{
  "dataset": "rendered solids tumbling over patterned floors",
  "image_size": 32,
  "crop_scale_min": 0.8,
  "horizontal_flip": false,
  "arch": "unet",
  "activation": "relu",
  "upsampling": "nearest_conv",
  "beta2": 0.999,
  "batch_size": 256,
  "epochs": 69.8,
  "lr_schedule": "cosine",
  "warmup_steps": 1330
}
Rows from block 4 of a small image denoising model, named by matrix and row number. Each number is 128 + 32 x the weight over its row's rms, rounded and kept within 0 to 255. All counts start at 0. Numbers have three digits each. After the name is the row's rms in percent of the matrix's.
After each channel's rows are labels from the 100 images, of 14848, where the channel reaches its highest value: "top examples" is what is common among them; "peak on" is the class under the peak. Only what is clearly more common there than usual is listed. The data: rendered solids tumbling over patterned floors.
# conv: 3x3 conv (model.enc.2.0.conv.weight, 128x128x3x3, each kernel summed), inputs 86-127

conv.0 076:136100138141159109114172145146172178063120091103129144129085148071050137125141117186097100207121084120087136124096157105090091
top examples: sphere; bowl
peak on: sphere

conv.41 076:164081114062106185182211126061119046115150141134148136088119076133183111116088130084145128104188135116132087110122122091170121
top examples: spring
peak on: spring

conv.1 144:107136098074076119127169121115133176119124174128122112117119089097069130136170087090096172160188125168057079145127106118120118
top examples: spring; largest object: spring; cube frame
peak on: spring

conv.42 111:084112142166193092166133125118127121126124077133134124125131127121119136096137119253113127157127139120143093005116136145121125
top examples: sphere; largest object: sphere
peak on: sphere

conv.52 092:134131043135158127098130177141117103054183128151182130175146119111118199134131146186141104139063116045127145138139112163126139
top examples: capsule
peak on: capsule

conv.56 128:115130167087184137197131138141144191055169121129097115097009085127117136163139117163102109152117140177112138099098131124160126
top examples: sphere; largest object: sphere
peak on: sphere

conv.28 113:069200121137064118129107128089154122133116149137129170129132134152116119123129137180083131133151143125127144085132118170122163
top examples: sphere
peak on: sphere

conv.59 092:160081106074138124124122199093077122074133139109107134126116130108150160106094096085087138139184128127084110135133112096131182
top examples: spring; cube frame
peak on: spring

conv.116 122:134170120141121092069116160118108147107146163143176104118090075123116133122131118255137138154129127144172133101169134151041085
top examples: sphere; largest object: sphere; dome
peak on: sphere